{
  "model": "image embedding model",
  "dataset": "drawn small creatures on textured ground",
  "train_examples": 50862,
  "image_size": 64,
  "crop_scale_min": 1,
  "horizontal_flip": true,
  "targets": ["creature"],
  "num_classes": 12,
  "embedding_dim": 192,
  "arch": "swin",
  "norm": "layernorm",
  "norm_position": "pre",
  "hidden_act": "gelu",
  "mlp_ratio": 3,
  "head_dim": 16,
  "fused_qkv": true,
  "bias": "all",
  "qk_norm": true,
  "parallel_block": false,
  "inner_norm": false,
  "patch_size": [4, 4],
  "conv_stem": false,
  "depths": [3, 6, 6],
  "widths": [64, 128, 256],
  "am_softmax_margin": 0.2,
  "am_softmax_scale": 16,
  "init": "kaiming_normal",
  "residual_init": "none",
  "optimizer": "muon",
  "muon_scale": "match_rms_adamw",
  "learning_rate": 0.0016,
  "momentum": 0.95,
  "nesterov": true,
  "orthogonalizer": "newton_schulz_5",
  "adamw_lr_other_params": 0.00071,
  "max_grad_norm": 1.0,
  "cautious_weight_decay": true,
  "max_steps": 6900,
  "batch_size": 128,
  "epochs": 17.4,
  "lr_schedule": "cosine",
  "final_lr_fraction": 0.1,
  "warmup_steps": 200,
  "weight_decay": 0.1,
  "adamw_weight_decay_other_params": 0.01
}
Rows from block 6, named by matrix and row number. Rows with one number belong to one neuron. Each number is 500 + 25 x the weight over its row's rms, rounded and kept within 0 to 999. All counts start at 0. Numbers have three digits each. After the name is the row's rms in percent of the matrix's.
# fc1: MLP up (model.blocks.6.mlp.fc1.weight, 384x128), inputs 64-127
# fc2: MLP down (model.blocks.6.mlp.fc2.weight, 128x384, transposed), outputs 64-127
fc1.282 090:466513498452489490482463492505542522488512502480536504500480517459507539441499506498447503519475517484490485528540479495484472478495487489481469490520483492534478487456500473496526507512505545
fc2.282 085:506479491465489521498523485584494498482485516521498529472494530512485516516478471510495509455496502532450514483513475497520466485505550498530465500451490487544553490470496523471475450443452522
fc1.283 102:515471551508524514508531466511526498499573483524475532518501509512464494477489485506486549505486512494500503532545495497464510482505516448505525461530522446486524492463452521489483470503499531
fc2.283 102:441573486454495510521497487488488502530531496540474499506516488462516476516506530474504434509536520551475463485492490553517494504503504533498476523460522486546490530496477523485481489516516529
fc1.284 094:508505525575515515510508447482488492520525481508487499501469566525460476509516509517486430540489546498521498474492508522506482541504526458451501490507448481502500492502507538525527528466478466
fc2.284 101:488488495473497476472468532458535492512512541534498456498566481459501490469519515481519474481535458525507515469499514482468489445510467547528546478492490525530504515491537485503511476542501522
fc1.285 115:494464493509529550514484511475494516478496498465507504530496516482483488432534508504473499485528499546492507525535521486537521484502557427498526494506517486538523519499519517545508475496489480
fc2.285 112:491507481489496501528528548476492514489497477477515525492512479466556500487516523493539510458493485538507480459526489524498465492503481500542440512511523535482448503530515501522493506490495510
fc1.286 102:502475512513484475509485491482465513501478512463524536535549536467481529545465496511508512553526503458512504503476449508495527502495515502539468490467524505485472512489485483509493496478583496
fc2.286 098:483531471527461537526492536452526494499500492512474475476517516490545520509458461509482510467463485451504473508515477476503492499522480482464537454514466478493556534522494466479493501477451536
fc1.287 102:526496532476508493544522461554491523513535509519457485523519561492472502529505518500502479464525509530550514478459516497478499462445504451482520473502525521505541464525527523465491514536488555
fc2.287 099:501445546473500533471496504474477494476513499500478507552483488516462491484495516519480461496507508490502499461446450480533502529503474491507477522490508504478475493517523476525486515487479476
fc1.288 107:535509491506487501475526477536492518482482487472486543491509518560440520539462524498526514475508524537552505521473543492524492512493478467517523482495489442491505499513462470492475525518473495
fc2.288 099:503495461475495541498470515479495541535482513509471500528492490511509486445517471488476494503466552538511484460500482486579497494493524487524490523513502481507477505550474509508525502503484498
fc1.289 101:541490491470555481516525503526544504495539477476550500499517536493548476488495449552493483457482458454474525489488488500506476475524482492516507465519496507502489505521513456469496509433515465
fc2.289 116:509469485515503479519513493484469527505497466555550493516525515432516504477506500482512492504488515526491486502471512463559484550479489562488506466519521468510477485500456529502508544510498513
fc1.290 095:509489504503503481466451482497494469466531479516528482477498513545497522513531478497472536515506497505468507484483487496506535500483525514451462489461508510555493488503560442525506475528459473
fc2.290 099:475502506528482512540511530511491490467491510463486536514504540538527527444565490481433510491531529508532487507452498499529503519530501474515530519481461468479481490474520532486480484486486479
fc1.291 115:513469486470507519483527510553495462500505552536464539506530507470503497517517522480503496500515531514516526455460501525502505522521495500490492485473508461522501479491519467463515502503529497
fc2.291 114:518491492454458527502487509520489526488498499493453517508513508497526517527505492517536485508513514487504471532546492494512484502511470476434505495497495466483470494496497523511547502445477500
fc1.292 093:526494525508521477527510525520532541556441506493494523501529502489491499484422510520463514464514494470510512478503544506489498467470530478536498540508492460535517493534535506513494502488481506
fc2.292 093:471438473491489495507460527456477510520523472468477508484490490486426477523529468469504496516520521512478464526504534458486468504519504501502509489496510544490518508489538486505469534499477516
fc1.293 089:480495524489488524519474499518486486479476497494490467505521517512476483546544480499484470480473546483525496472493534515439520550522489447546527518482498505517512541513470507483477478447507485
fc2.293 081:459501491480462524489498478520513469494573515490479578500496496524490480472516544535521511480562496498500492445456526546500492501546521486504551523470515472493531533483520490504506521504520499
fc1.294 091:549486490500492437513486510459491538503496466515518454515488506515524466508530515490479502503521532498520494495495481509551449560482535536491489467496538489476481535540537535459516486515505499
fc2.294 093:485503479459494484490512529500526503497507521522511498484474438514467545503490532526516494484463477482471496524525553474509515462483460500496491490458455528449523446495459493483518546535503506
fc1.295 110:517520506498465493535555466510541532538516462528571490531491514502486491466481485514486510480490502487485486466492481477497483472494471503460515494458489504511500514504478485562523527509467518
fc2.295 104:493437503495481524501467512536497513481520516493475451515549492503476518522533498492494513517500479460505517488518538528500498557500529483533494480546499472542477458514525497468514473497488483
fc1.296 117:544521510502522527486445488559469500517507467456479470487504472509522497523502480517505497518514503476532529463499484501503436475486435513488466495513494513522474487457521495460514532509509481
fc2.296 107:489520491515510487492533421490504512473497516448543487530500496501495500475514464504533554463466471514488486537481541519457480502493530458487527528518462522484468555530501489555500467447477497
fc1.297 093:521491516498514490476532500509517489516518478493505479531468546515511525468479501483485511463435520501521509448498540470524520487515469486523532522455500471498516504452511435484495452503485501
fc2.297 098:467479489490537513504539463501463449492516511513485471512507516490489468520483543528519510544512544514451481541474464519490494482531524486499516494505502485512486532465476525438490499514542499
fc1.298 091:522514513487505496528491501510481461488517505484478464507509479464512475517510453517519554490465511497566455528499512485502513501480482475495472479529484443477498527471491499511465501500529535
fc2.298 085:525492478502492483512494475553527533504511488541465487494515481484537499528498504482501527514489490487484529578506468516444498481524493514462504508462535494544506524535518478510448487488489463
fc1.299 095:543537513493513505524533544535490537499497498543536485554486474501509503467493453511483479533531517494497506490504491535523497523538553500487518468479528510512510488512501514463494500481497494
fc2.299 104:505499537509507481519500506489475501503531528487538495493490505497474494509473541488514467499485468477501504509494493503506514467474464491546513502518519511502476441442489486528499515494449498